config = dict(
    train_examples=52083,
    channel_attention='se',
    kernel_size=3,
    max_precond_dim=512,
    grad_clip=1.0,
    adamw_weight_decay_other_params=0.01,
)
Rows from block 4 of a small masked spectrogram model, named by matrix and row number. Rows with one number belong to one channel. Each number is 128 + 24 x the weight over its row's rms, rounded and kept within 0 to 255. All counts start at 0.
After each channel's rows are labels from the 100 clips, of 14976, where the channel reaches its highest value: "strongest on" is what is common among them. Only what is clearly more common there than usual is listed. The data: chords played on synthesised instruments.
# convs0: expand 3x3 conv (model.blocks.4.convs.0.weight, 240x80x3x3, each kernel summed), inputs 0-79
# convs1: project pointwise conv (model.blocks.4.convs.1.weight, 80x240x1x1, transposed), outputs 0-79

convs0.12 [ 87 104 135 148 138 138 120 119 175 143 142 122  97 120 132 167 136 156 121 136 156 171 155 131 119 172 129 110 127 115 117  91 133 114 136  98 169 192 113 135  94 164 164 108  94 108 149  88  93 132  88  94 149 122 142 127 148 136  89 119 124 129 123 127 137 103 119 129 146 152 121 116 122 164 165 140 167 130 131 169]
convs1.12 [145 139 165 101 165 135 141 130 116  51  95 135 111 130 108 149 138  94 143 115 131 145  92 150 134 145 135 112  81 127 159 108 167 138 151 145  97 174 121 118 112  74 104 163  89 116 142 129  92 110 118  93 104  90 138 110 127 121 169 126 107 157 147 144 115 147 131 144 112 127 102 127 134 128 146 141 131  85 126 110]
strongest on: mains hum

convs0.154 [121 137 131  92 141  85 135  85 114 147 160 104 150 173 146 134 164  82 144 122 171 100 140 118 123 173  88 116 143 165 137 124 140 153 127 147 145 142 149 149  83 147 137  87 125 134 133 102 104 106 106 119 163  69 122 137 107 108 141 140 133 146 112 133 106 138 106 148 130 136 142 124 142  91 106 102 171 138 133 168]
convs1.154 [120 111 140 117 142 148 116 163 154 154 103 130  89 101 143 149  87 161  98 109 127  94 127 136 138 123 143 145 150 121 113 104  82 139 145 106 134 145 123  85 160  63 174 115 121 115 154 169 135 128 128 153 118 155  98 112 149 104 163  89 148 126 155 138  98  80 151 107 125 122 149 128  82 155 144 125 130 121 137 107]
strongest on: arpeggio; marimba-like

convs0.148 [120 137 134 140 138 122  94 114 103 144 143 114 164  93 101 136 164 131 126 118  95 128 108 113 133 134 129 166  75 141 155 119  69 147 144 138 162  87 146 132 120 110 104 164 144 136 103 116  82  95 139 125 155 157 149 124 122  97 167 135 125 130 112 122  95 110 122 108 114 127  97 112 179  83  97 120  90 117 153  95]
convs1.148 [166 113  79 109 141 105 106 150  91  98 141 135 125  97 136 145 162 117 145 145 121 159  90  90 147 116 132 152 155 117 121 131 154 142  98 148 114 120 146 117 120 117 102 111 155  99 135 114 128 111  94 124 167  89 116 150 128 133 149  98 165 146 111  91 114  92  91 104 101 180 134 120  77 118 105 140 149 145 164 150]
strongest on: block; square lead

convs0.116 [139 156  99 106 128 132 105 140 154 112 116 112 111 118 159 104 139 100 134 110 118 114 171  96 126  79 155 187 131 128 127 102 113 142 135 112  93 155 148 137 101 163 114 125 134 110 177 134 121 133 130 126 153 126 143 130 156 115 137 108 162 111  67 137 163 106 135 173 105 141 140  85 128 107 124  98 146 148 119  65]
convs1.116 [150 144 131 171 140 134 156 153 119 139 127 129 158 154 112 151 163 133 164 105 127 108  97 114 139 161 116 130 115 143 105 125  74 128  73 152  79 101 111 148 109  99 126 159 147 138  88 151 111  75  99 120 141 147 149 148 115 126 129  90 130 124 136 126  91 113  89 166 112 113 100 135 148 113  92  93 119 100 139 135]
strongest on: block; organ-like; instrument: square lead

convs0.138 [ 92  92 124 140 123 152 189 203 127 140 124 147  94 107 117 126 118 132 116 127 175 138 164 116 120 113 119 112 131 104  75 125 132 127  85 111 115 128 118 153 157 128 122 113 126 124 163 106  87 174 110 116 159 139 180 111 167 132 142  98 105  96 114 136 153 109 136 169 104 118 124 119 138 130 124 119 123 103 141 114]
convs1.138 [132  94 123 139 154 100 102 148  88 120 123  98 149 165 141 119 106 139 109 119 114  60 137 135  96 129 104 139 140 107 117 138 126 151 173  84 147 126 121  93 136 106 128 103 136  82 156 129 106 106 129 127 126  92 100 103 156 149 127 157 100 113 188 141 106  93  98 125 122 142 101 148 126 158 125 100 133 137  92  93]
strongest on: strummed

convs0.10 [104 102 146 123 109 122 172 116  89  82 117 154 122  77 104 115 130 117  89 129 109 123 132 140 100  97 102 103 142 126 102 101 154 145 151 115 133 140 129 139 163 178 183 130 108 100 101 152  88  94  99  93 101 142 163 134 145 133 135 124 133 159 127 128 114 124  98  75 106 133 120 106 131 160 137 119 150 130 116 157]
convs1.10 [153 131 136 119 212 158  77 155 112 153 131 109 149 109 125 122 110 112 114 113 101 197  91 122 120 146 123  96 104 112 127 115  86 149 111 126 141 130 139 124 104 147 112 144 142 146 130 154 116 154 173 122 113 120 121 108  82 115 144 102 112 156 123 138 144 143 161 101 125 124 172 176 127 120 158 132 114 108 131 123]
strongest on: square lead

convs0.194 [149 170 147 141 159  99 137 120 116 140 148  54 110 130  91 136  98 159 110 134 148 101 155 117 101 127 111 129 124 163 142 124 136 111 142 137 130 116 111 124 136 162 216 139 166 105 178  93 135 111 139 119 154 132 140 122 125 154 139 161 124 133 131 161 136 117 138 125 129 172 141 149 154 111 147 162 136 146 139 154]
convs1.194 [163 133  73 131 140 109 122 147 118 122 111 112 163 125 128 141  91 103 140 155 151 121  91 161 169  61 158 134 119 127 127 140 128 153 126 144  61 136 114 149 111 113 123 153 153 113  82 144  97 128 121 103  88 137  97 113 156 134 117 100 119  93 117 130 138 126 121 129  71 116  94  99 125 141 141 134 137 144 154 151]
strongest on: clipping; text has "clipped"

convs0.80 [102 101 157 146 144 146 116 101  92 129 152  91 128 114 130 127 136 162 147 133 130  94 164 175 132 129  82 127  85 156  89 127 105 150 136 122 193 119 123 143 165 133 162 121 124 134 135  98 138 149 148 176 160 163  96  97 140 141 129 160 130 163 128 142 140  97 102 152 131 118 171 155 142 127 130 125 113 117 148 152]
convs1.80 [141 127 125 123 109 177 122 104 161 123 165 126 140 135 139 114 137 128  75 118 154  83 132  85 127 125 144 106  95 132 124 138 101 130 128  98  87 103  79 103 105 168 125 115 135 117 102 114  87 147 164 149 130 160 136 142  75 137 106 124  90 117 134 113 187 119 111 100 127 130 132 136 179 112 132 109 161 122 143 116]
strongest on: mains hum; clipping; text has "clipped"

convs0.192 [ 79 145 104 109 138 145 135 153 121 138 110 107 115 118 122 107 124 140 131 108 114 158 138  81 136 143 136 140 128 152 135 156 111 165 153  47 163 126 115 108 162 131 126 160 132  98  90  75 144 132 148 116 143 128 139 131 169 163 137 129 116 120 131 118 157 118 151 117 161 127  82 110  78 113 142 184 118 135 142 126]
convs1.192 [120  98 130  85 110 121 152  89 152  96 113 136 143 140 142 101 112 133 160 184  95 109 181 145 140 108 132 123 112 132  95 118 132 103 146 117 130 137 141 144 155 171 164 138 169 112 142 164 140 115 121 127  89  94 143 119 107 105 122 146 141 103 139 107 129 132 160 126 149  91 181 156 168 126 163 117 111 118  86 121]
strongest on: square lead; organ-like

convs0.151 [155 103 104 167 159 103  87 142 150 116 145 107 106  88 148 131 101 133 147 125 126 141 133 105 132 114 133 152  81 108 132 116 129 105 125 152 129 135 143 138 137 101 145 166 129 130 145 132  88 155 156 100  64 114 135 118 122  91 126 110 116 111 122 140  69 126 157 137 111 126 184  93 161  83  99 135 136 147 128  91]
convs1.151 [142 176 137 126  86 108 138 110 149 166 161 104 136 122  83 168 148 135 144 130 172 126 136 111 153 153 131 144 146 104 100 119 105 164 132 108  98 111  79 136 139 131 158 122 130 114 159 113 168  98 101 150 130 129 110 156 144 171 120 132 144 161 119 139  91 116 136 173 123 120  83 115 115 134  93 118  85 104 109 119]
strongest on: harpsichord-like

convs0.37 [102 136 173 167 122 123 142 104  57 147 162 149 101 125 142 131 126 112 114 136 107 159 126 155  90 164 157 138 169 140 117 125 141 129 105 123  97 114  99 106 126  91 169 135  96 130 118 145 114  80 164 120 139 125 120 105 157 107 132 109 149 139 122  94 120 106 164 149 164 136 160 122 145  96 172 142 121 142 111 113]
convs1.37 [108 126 121 149 155 102  98 127 100 134 153  91 152 132 122 128 129  91 120 142 165 170  94 133 112 131  87 130 162 137  89 187 128 156 122 151 117 108 174 131 114 132 130 103 130 119 182 154 143 119 102  95 109 145  98 107 105 158 141 156  71 148 146 150 117 146  85 129 144 110 126 122 131 132 111 105 132 127 173 145]
strongest on: mains hum

convs0.189 [120 119 148 115  90 118 118 158 115 119 125 125 129 174 132 122 117 121 175 116 120 121 113 135 152 139 152 127  99 135 140 115 116 122 114 104 141 123 135 126  79 137 100  96 134 190 163 122 131  78 107 124 202 103 112 139  89 111 117 151 147 118 134 178  93 131  97 167 135 126 144 140 126 141 178 137  89 139 130 154]
convs1.189 [176 117  92 157 131 111 136 120 136 162 124 142 157  90 144 115 132 140 120 125 146 129  94 144  92 138 132 119 126 140 120 171 105 115 132 105  92 128  83  98  98 152 138 126 109 109 147 109 121 137 137 158 107 139  79 161  82 156 138  86  80 134  82 116 153 135 129 122 124 133  90 154 122 113 141 108 161  83 122  88]
strongest on: mains hum

convs0.95 [126 131 167 104 154 124 123  87  83 101 111 129 125  90 139 122  86 131 121 130 135 160 117 120 134 141  95 115 139 140 141 149 128 138 110 119 145 126 106 135  93  92 150 136 120 119 114 114 113 130 123 146 123 113 116 107  74 134 160  92 123 119 115 118 136 118 192 104 115 117 154 157  83  42 159 164 120 132 147  98]
convs1.95 [158 129 120 102 118  96 188 140 138 156 160 151 139 175 151 128 165 102 154 163 121 126 171 120 103 111 136 108 169 153 109 127 152  75 121 145 166 139 144 128 140 147 112 129 114 145 127 150 144 100 111 139 154 125 140 122 157 129 114 169 103 149 172  93 104 106 118 145 173 131 143 128 151 160 105 116 165 134 148 121]
strongest on: strummed; clipping; text has "clipped"

convs0.172 [103 135  83 122  74 131 126  88 146 135 159 105 107 130 140 129 164 111 139 126 106 101 146 112 107 147 121 139  89 138 136  88 105 162 134 143 141 211 128 140 131 166 145 163 113 135 122 114 103 110 134 145 125 136 139  95 127 122 108 115 130 126 150 123 136  77 140 170 153 141 116 103 130 179 106 176 101 136 136 128]
convs1.172 [131 151 141 105  85 114 122 140  96 102 174  98 122 119 133 163  89 117 126 147 126 149 136 147 139 111 111 137 118 136 122  55 189 146 164 122 117  98 137 112 139 120 171 121 116 145  83 149 127 132 107 110 142 177 185 113 138 118 163 134 140 144 112 117 127 134 146 147 135 126  94 140  98 153 107 158 118 119 143 158]
strongest on: square lead; mains hum

convs0.119 [146 160  71 144 104 164 137  95 159 117 131 146 106 135  98 120 118 161 110 129 141 105 137 144 162  93 130 116 105 120 124 164 122 114 129  97  85 118 112 167 135 147 142 130 133 128 128 130 117 163 127 109 107 140 151  94 153 143 118  68 116 102 164  82 146 131 127 136 109 154 124 141 150 162 139 124  72 180 125  98]
convs1.119 [115 127 172 117  90 189 142 168 142 168 121  94 124 174 130 112 153 115 172 174 146 131 141 127 136 111 120 156 133 131 143  77 110 131  97 132 142 135 147 128 139 142 112 126 116 154 130 133 118  91 111 141 147 103 163 164 119 101 112 122 115 122 148 137 165  84 140 143 114 106 147 119 175 149  86 145 103 162 144 122]
strongest on: arpeggio; playing: arpeggio down; marimba-like

convs0.225 [138  99  99 143  87 106 146 138 142 160 124 117 151 109 148 120 119 132 161 144 122 114 141 108  96 115 114 164 139 194 132 136 157 146 146 151 162 149 139 120 170 116  91 107 127 101 149 126 130 156 136 126 133 146  87 122 124 118 142 143 105 116 170 157 109 147 148 170 120 109 164  83 173 126 159 117 172 175 132 133]
convs1.225 [108 139 159 141 126 117  92 103 124 131 164 122 111 129 111  88 105 172  81 127 127 145 129 162 132 131 131  95 151 116 143 127 122 131 143 135 123 131 106 133 100 123 146 159 153 129 186 152 151 128 138 142 165 150 123 142 111 104 111 177 150 122 106 124 129 146 174 197 105 122 109 179 125 139 124  73  88 130 126 113]
strongest on: square lead

convs0.222 [123 125 118 101 182 153 113 129 134 107 128 130  78 134 138 122  93 101 113 124 146  73 103 146  81 128  97 106 123 128 154 139 106 159  98 139 113  97 165 135 141 168  84 139 139 118 158 105 139 165 127 150 127 133  80 133 106 111  94 111 106 149 116 170 154  96 145 114 145 114 127 113  97 102 123 130  97 128 172 133]
convs1.222 [135 111 114 123 157 117 103 129 122  71 143 128 117 146 121 189  79 122 153 153 115 110 172 131 107 159 191  83 107 131 157 106 134 116 152 164 139 149 141  83 131 129 131 142 164 124 114 133 114 167 135 132 132 132 125 152 117 121 106 121  94 116 137  87 121 145  93 125 100 148  98  95 130 147 122 157 113  97 156 144]
strongest on: square lead

convs0.76 [ 75 114 159 131  96 123 128 168 138  66 121 150 106 106 118 125 133 134  97  91 119 123 201 121 124 109 150 112 127 123 169  98 108 167 102 133 112 141 111  71 155 108 122 131 140 109 130 139 132 126 128 114 147 154 128 148 129 107 137 164 151 120 136 106  99  92 109 154 116 130 150 104  93 112 147 120 139 126 174 155]
convs1.76 [132 139 134 139 165 125 132  88 111 160  93 153  96 137  90 150  99 124 165 126 135  98 123 125 146 125 158 114 100 141 113 115 129  67 181  96  97 128 134 145 117 118  95 117 126  92 102 137 156 145 135 132 139 118 135 105 124  98  82 131 115 137 113  85 141  99 129 176 111 126 129  77 142 136 116 149  92 101  90 146]
strongest on: square lead; organ-like

convs0.130 [151 123 157 163 134 145 122 174 123 138 143  86 138 158 112 114 112 157  93 161 154 106 152 109  92 122 133 143 123 181 104 154 113 137 151 145  84 128 112 129 118 145 162 152 121 148 127 142 145 127 124 102 107 124 165  82 162 120 101  85 109 127 128 141 117 123 143 143 115 115 145  57 143 148 101  81 154 138 121 142]
convs1.130 [128 139  93 175 138 130 122 108 123 117 155 122  99 117 146 131 146 147 154 116 131 161 139 141 109 149 123 116 188 111 106 140 116  98 157 137  91 121 110 111 116 111 112 158 146  80 136 139  92 146 149  80 139 124 125 104 146 106 140 124 156  93  98  91  96  95 155 131  83 147  98 175  81 110 128 122 116 100 105 113]
strongest on: strummed; clipping; text has "clipped"; harpsichord-like

convs0.1 [143  96  85 163 164 138 117 108 115 113 141 159 155 116 138 123 156 119 171 122 127 137 143 152 123 114 132 112 138 130 127 124 153  84  84  96  86 116 138 129 170 163  86 124 124 149 111 126  87 137 109 115  93 112 110 127 117  60 117 153 137 148 162 130 108 107 152  98 116 134 164 124 106 131 189 112 125 142 139 121]
convs1.1 [126  85 138  99  93 122 110 154 114 117  96 104 131 120 184 109 134 120 141 148 109 102 124 123 145 130 129 131 107 101 111 100 145 171 103 115 163 143 140 153 166 110  80 143 106 127 112 125 152 120 120 160 120 136  94 124 147 150 138 155  87 154 120  80  84 142 139  78 138 106 162 109 126 105 107  92  97 153 155 140]
strongest on: block

convs0.205 [117  89 139 137 162 139 147 140  98  77 101 166  91 110 143  58 128 107 142 116 143 119 159 154 106 163 124 105  91 142 141 143 110 119 107 148 140 138 142 195 164 133 139 121 133 118 158 115 100 125 156 117 102 133 145 137 103 125 151 148 145 135 146 120 117 148 162 110 111 142 114 138 156 109  98 131 186 150 120 108]
convs1.205 [136 112 145 129 100 132  94 118 142 136 135 154  92 159  83 152 146 138 111 147 119 122 113 141 182  76 153 169 116 148 124 103 137 107 157 101 150  96 123  98 107 147 125 161 140 144 130 110 132 114  82 128 141 119 105 151 145 145 124 122 136 171 120 157  94  68 118 142 151 163 154 119 146  92 138  84 108 104 120 150]
strongest on: block; square lead

convs0.153 [101 109 119 145 106 162 170 154 119 119 158 150 118 143 110 109 144 133 134 105 111 112 122 111  99 145 130 108 147  84 129  99 147 132 132 133 146 133  84 124 100 114 117  61 152 114 147 169 126 105 143 138 175 129 163 134 107 118 131 162 141 153 141 151 148 129 130 181 119 167 130 123  72 174 118 173 110 117 137 144]
convs1.153 [133 151 118 164 121 134 114  86 175 136 135  82 153 155 112 138 142 130 157 139 130 145 100 102 113 167  90 148 150 143 123 134 126  97 173 104 101  97  98 170  90 114 120 159 129 132 152 124 158 113 124 129 105  89 104 118 173 120 131 113 102  99  81 101 109 159 118 139 108 119 118  90 139 100 106  91 147 130 127 119]
strongest on: block; harpsichord-like; text has "clipped"

convs0.208 [102  93 129 155 122 168 112 135  98 125 118 109 137 157 143 127 149 162  99 128 169 114  84 126 145 140 176 169 148 134 113 140 111 118 167 122 130 138 143 118 144 134 146 127 134 150 102 142 122 147 110  70 134 120 124 179 119  90  84 128 151 149 116  84  89 101 163 141 134  97 153 146 174 124 120 116 125 158 125  97]
convs1.208 [116 133  90 128 146  93 169 126 115 138 128  92 142 127 153 139 152  73 115 133 105 102 154 160 112 152 134 134 128 145 112 101 129 109 141 166 137  87 108 136 105 156 154  86 139  97 143 173 123 115 158 115 132 177 158 133 114 142 115  94 132 170 159 136 161 107 111 145 124 119  95 152 102 149  92 165 126 171 125 130]
strongest on: arpeggio; playing: arpeggio down; marimba-like

convs0.137 [ 71 136 156 140  89 152 121 131 128 128 152 162 102 127 170  60 122 120 129 110 100 121 125 128 149 134 119 150 119 101 123 128 117 112 153 110 109 144 132 153 106 138 108 103 138 106 154 142 136 161 107 123 141 151 111 166 151 127  97 108 154  83 149 172 168 144 112 103 101 147 131 153 112 149 169 141 115 111  71 106]
convs1.137 [135 142  98 161 125 105 142  91 144 136  72 141 144 163 105 159 102 158 105 149 138 141 173 142 149 133 128 103 145 110 117 116 168  83 170 113 116 160 113 151 104 152 156  95 105 108 104 146 156 119  92 138 143 165 131 123 106 149 131 118 138  96  83 108 138 100 143 161  99 136 145  94 126 144 110 153 159 123 125 152]
strongest on: harpsichord-like

convs0.174 [160 138 122 118 150  91 115 128 123 129  97  88 129  92 116 125 101 106 128 146 126 147 145 142  85 158 150 106  94 103 140 127 125 149 117 159 126 144 103 142 128 139 149 172 103 101 117 118 190 152 162 127 104 171 148 133 165 147 111  86  97  89 139 142 150 151  98 105  97 111 127 152 168 142 103 115 150 127 103  96]
convs1.174 [ 92 123 126 122 101 161 113 134 111  92 120 143 134 165  90 149 113 144 108 128 137 142 114 111 157  93 152 193 140 148 148 151 151 134 159 130 102 159 141 118 120 114 111 113 151 101 124 120 100 137  74 100 152 124 147 118 132 117 140 178  81 152 118  79 142  98 168 125 118 162 161  90 114 124 109 118 105 128 153 121]
strongest on: block; square lead

convs0.203 [119 119  96 131 151 123 147 137 123 205 163  97 148 114 109 110  85 108 127 154 142  99 125 126 123 178 114  91 156 106 126 149 131 103 134 148 181 155 138 100 138 148 123  91 130  97  74 148 113 127 151  94  94 127 152 149 148 111 150 167 115 124 131 129 127 176 132 112 124 134 140 124  93 125 162 135 132 102 117 136]
convs1.203 [ 90 167 150 142 100 108 136 102 146 108 175 142 112 111 138 141 136  85 110 133 116 129  82 102 139 121 166 140 117 128  90 127 161 164 141 126 100 110 159 180 131  96  95 134 174 175 115 173 168 160 138 132 167 129  89  95 120 107 139 107 152 146 122 148 120 135 130 118 119 148 139 132 125 138 123 143 150 158 118 137]
strongest on: arpeggio; playing: arpeggio down; harpsichord-like

convs0.145 [113 112 153 138 117 168 130 101 105 128 187  94 158 105 115 181 130 113 137 116 136 145 202 116  98 137 135 117 131 140 170 135 121  97 134 107 155 103 121 121 138 145 139 155 109 178 121 104  93 136 141 101 120 101 136 125 162 112 144 126 124 126 126 114 101 116 149 112 102  92  72 146 135 121 108 111  98 164 114 150]
convs1.145 [107 115 141  77 164 113 156 117 149 130  95 138  88  92 172 139 117 147 141 139 151 127 104 138 162 142 109 119 130  86 106 118 127 143 112 122 129 163 139 124 138 144 138 117 105 103 124 128 137 187 112 129 151 135 140 145 112 148 151 148  94 179 167 116 164 157 150 132 129 158 127  96 115 151 172  97 136 125 167  81]
strongest on: clipping; text has "clipped"

convs0.81 [168 102 110 127  94  91 126 112 121 120 134  96 155 120  57  90 135 154 142 124 130 139 132 129 122 122 149 122 101 125 106  91 138  80 138 149 113 101  98 140 144 148  90 112 116  96 129 190 155 100 108  75 137  90 152 121 165 150  81 110 130 164 130 148 119 117 130 127 116 137 127 122 134 148 120 151 143 107 131 149]
convs1.81 [137 165 136 155 140 118 128 139 129 146 126 164 103 107 127 163 121  89 170 142 125 127 120 140 127 110 104 114  98  91 166 162 146 116 109 105 145 165 129 159 116 124 144 159 115 131  80  56 118 134 145 125  67 142 109 150 120 131 166 123 118  92 140 134  89 150 125 117 116 140 165 156  95 132 147 105 113  92 120 112]
strongest on: arpeggio; marimba-like

convs0.207 [ 84 112 129 148 148 150 171 142 132 155 140 117  99 153 127 138  97 140 171  82 178 141 148 156 149 156 127 111 148 148 127  86 104 120 118 104 111 150  94 134 125 141 127 115 136 100 162 132 102 153  89 111 141 118 102 134 139  79 125 122 147 107 103 113 142 127 143 114 115 118 162 130 105 111 163  71 152 134 179 148]
convs1.207 [118  95 151  96  92 141 155 156  98 138 115 145 155 101 172 105 155 135  97 108 105 138 117 146 113 123 112 112 124 113 124 130 149  93 131 129 109 131 153  56 124 137 127 190 151 117 143 145 105 125 138 146 154 118 115  68 111 128 164 147 134 138  96 166 107 147 129 139 123 140 121  87 118 158 122 132 141 135 186 143]
strongest on: mains hum

convs0.56 [128 103 129  97 142  99 146  82 156 103 109 134  87 128 114 148 149 109 116 123  93 150 120 114 100 100 128 121 169 165 134 160 112 113 137 116 165 143  74  96 109 103 102 156 106 132 120 162 114 103 106 129  97 120 122  96 185 139 147 106 128 138 152 134 167 139 124 134 144 111 150 122 102  91 174 128 174 126 123 155]
convs1.56 [144 149 126 142 110 152 126 146 109 176 144 103 174 186 111 136 151 126 142 150 139 105 138 151 132 151 107 131 127 131 117 109 132 111 160 130 106 110 170 154 101 134 176 125 162 103 108 167 135 103 113 127 166 132 135 129  87 134 117 122 148 133 153 154 114 160  58 133  98 133 125 112 118 177 142 146 119 164 120 163]
strongest on: arpeggio; square lead; instrument: vibraphone-like

convs0.141 [124 133 126 142 119 143  88 109 139 120 110  91 145 113 129 137 129 137 133 164 114 120 131 106 140 114 108 117 133 137 130 119 148 133 155 138 119 180 143  96  88 115  90 103 147 151 180 163 152 106 141  96 124 112 165 121 136  98 116 158 211 121 149 115  82 138 135 153 125 150 107 101 120 180 109 153 145 154  95 123]
convs1.141 [144 138  74 126 102 161 130 121 129 111  89 101 119 178 104 128 128  81 119 137 161 154 125 110 105 134 102 152 111 131 120 125 116 119  83 109  96  81 150 145 119 169  94 125 120 111 136  70  98  86 119 132 146 150 147 131 119 110 131  90 112 170 150 110 120 108 159 118 153 138 122 117 144 107 109  90 128 133 170 128]
strongest on: marimba-like

convs0.96 [160 124 125 127 154 167 156 176 155  94 165  99 117  99 131 125 158 127 112 116 148 113 136 112  94 145 121 128 126 131 120 123  71 165 137 122 143 159  79 138  91 127 128 138 155 150 142 117  85 116 144  96 137  92 134 141 158 123 105 158 115 188 127 122  90 118  89 120 133 106 117 163 133 145 147  93 126 167 119 120]
convs1.96 [127 134  96 146 169  82 166 186 142 180 157 148 111 120 104 145 115 166 108 140 156 144 131 157 149 116 135 154 104 100 158 140 129 103 111 129  88  87 124 120  88 115 117 113 120 128 114  99 119 121 138 107  93 110 152 140  96 127 177 121 125 145 113 104 131 128 125 164 133 147 170 127  92 171 143 113 118 112 109 110]
strongest on: marimba-like

convs0.11 [100 129 102  70 103 147 167  72 119 122 152 155 134 126 117 130  97 117 125 126 118 153 133 106 146 134 189  87 131 119 120 137 144 143 143 111  95  72 112 101 130 119 177  89 149 164 115 154 156 133 114 116 102 147 108 109 124 135 144 131 128 150 159 122 135 160 112 131  98 128 110 121  88 148 150 149 123 135  91 164]
convs1.11 [113 113 136 148 165 143 110  93 138 163  94 115 118 128 142 171 181 129 164 136 145 118 160 128 105 142 101 129 136 175 138  99 181 127  75 122 101 140 142 129 144  92 134 148 112 163 112 136  98 125  81 133 132 138 105 114 142 112 156 137  66 132 163 119 125 132 115  95 125 143 145 102 148 104 108 107 139 115 163 142]
strongest on: mains hum; clipping; text has "clipped"

convs0.191 [147 124 124 143 145 158 155 118 116 100 110 118  47 140 107 133 118 135 124 142 140 140  99 160 133 140  86 151 115 101 100 181 102 160 111 130  81 138 134 103 116 113 110 123  97 123 109 156 107 140 170  88 125 149 108 138 163  94 119 113 155 120 171 129 111 110 101 155 146 148 120 114 140 143 163 144 160 137  91 132]
convs1.191 [152 163 108 122  73 121 159 101 114 145 164 137 120 108 140 113 158 114  89 165 149  93 134 109 152 148 106 108  97 179 113 159 116 160 128 150 129 138 103 154 145 105 131 121 112 131 102  98 133 151 102  76 100 128  96 158 164 162 118 125 136 139 126 158 103  94 122 129 115 146 117 139  78 121 100 133 114 157 148 106]
strongest on: square lead; organ-like

convs0.14 [137 123 141 123 143 164 146 132  87 103 108 120  99  90 122 112  96 118 141 115 145  84 113 151 101 131 118  77 114 104 124 138 127  89  94 129 167 115  99 159 137 174 153  66 135 123 127 123  72 126 115 112  97 143 168 113 120 114 163 119 129 166 171 146 112 132 146 124  92 157 118 144 128 120 148 146 126 139  97 130]
convs1.14 [119 142 102 122 161 114 136 115 154 151 143 119 163 138  96 164 145 169 106 160  96 125 147  96 130  91 116 165 147 124 107 107 168 118 130 120  89 121 145 124 105  98 118 162  80 141 143  99 136 125 133 129 128  57 109 169 193 116 105  94 137 109  87 122  93 133 129 108 151 128 130 146 116 116 128 132 119 131 119 138]
strongest on: block; plucked string-like

convs0.97 [100 103 133 175 112 130 157 133 127 130 169 103 117 112 155 126 124 169 118 107 147 111 128 166 113 122 171 116 107 117 127 190  90 127 108 126 158 144 142 160 127 121  90 135 135 121 159 144 134 158 142 113 137 112 143 187 134 125 121 173 115 111 122 118 160 122 143 155 143 134 157 133  99 165 153 131 149 196 132 151]
convs1.97 [119 144 122 101 116 103 130 127 123 167  78 160 142 154  85 112 104 177 109 147 137 174 119 127 152 119 115 129 138 142 180 118 114 129 178 140 135 112 130 151  95 127 169 146 123 113 121 142 179 113 100 167 159 135 134 181 138 166 141 123 156 140  99 126 138 135 118 144 114 143 127 125 120 135 170 139  81 104 101 133]
strongest on: marimba-like

convs0.161 [ 72  79 135  75 125 127 151 165 131 134 133 157  82 135 154  94 135 127 142 144 145 167  88 134 127 105 140  90 180 138 128 121 136 131  77  81 130 143 126 136 128 161  90 114 163  89 116 117 136 133 119 136 164 113 139  96 120 123 123 134 128 137 147 121 138 112  90 125 138 176 124 125 125 131 101 172 145 122 115 124]
convs1.161 [138 159 114 146 137 111 143 111 117 135 137 131 137 122 117 124 146 111 152 104  94 132 116 135 152 162 108 141 133 122 119 128 131 149 173 160 102  86 117 159 118 106  93 132 128 112 140 106 135 151 156  89  93 125 105 165 158 161 151 159 100 113 121  65  70 168  82 144 120 174 123 120  87 159 137 127 113 103 142 135]
strongest on: clipping; text has "clipped"; mains hum

convs0.13 [120 141 107 147 110 136 132  92 125  96 127 100 153 130 178 141 167 133 106 137 123 102 127 165 120 126 101 129 138 132 135 101 120 149 138 159 131 136 109 118 103  98 179 142 107 161 144 123 170 171 115 153  58 132 116 106  93  81  91 150 120 120 122 115 101  91 168 123 113 100 175 125 140 153 123 134 109 132 129 116]
convs1.13 [105 105  89  95 147 144 174 131 131 111 101 110  82  94 132 159 169  88 140 151 135 124 151 184 167 130 140 131 128 132 138 177 135  94 136 138 120 104 152 133 125 130 164 119 190 120 125 156 135 116 117 112 153 131  96 145 119 138 133 114 130 141 100 115 141 125 151 135 148 195 114 146 142 108 118  89 130 153 123 152]
strongest on: arpeggio; playing: arpeggio down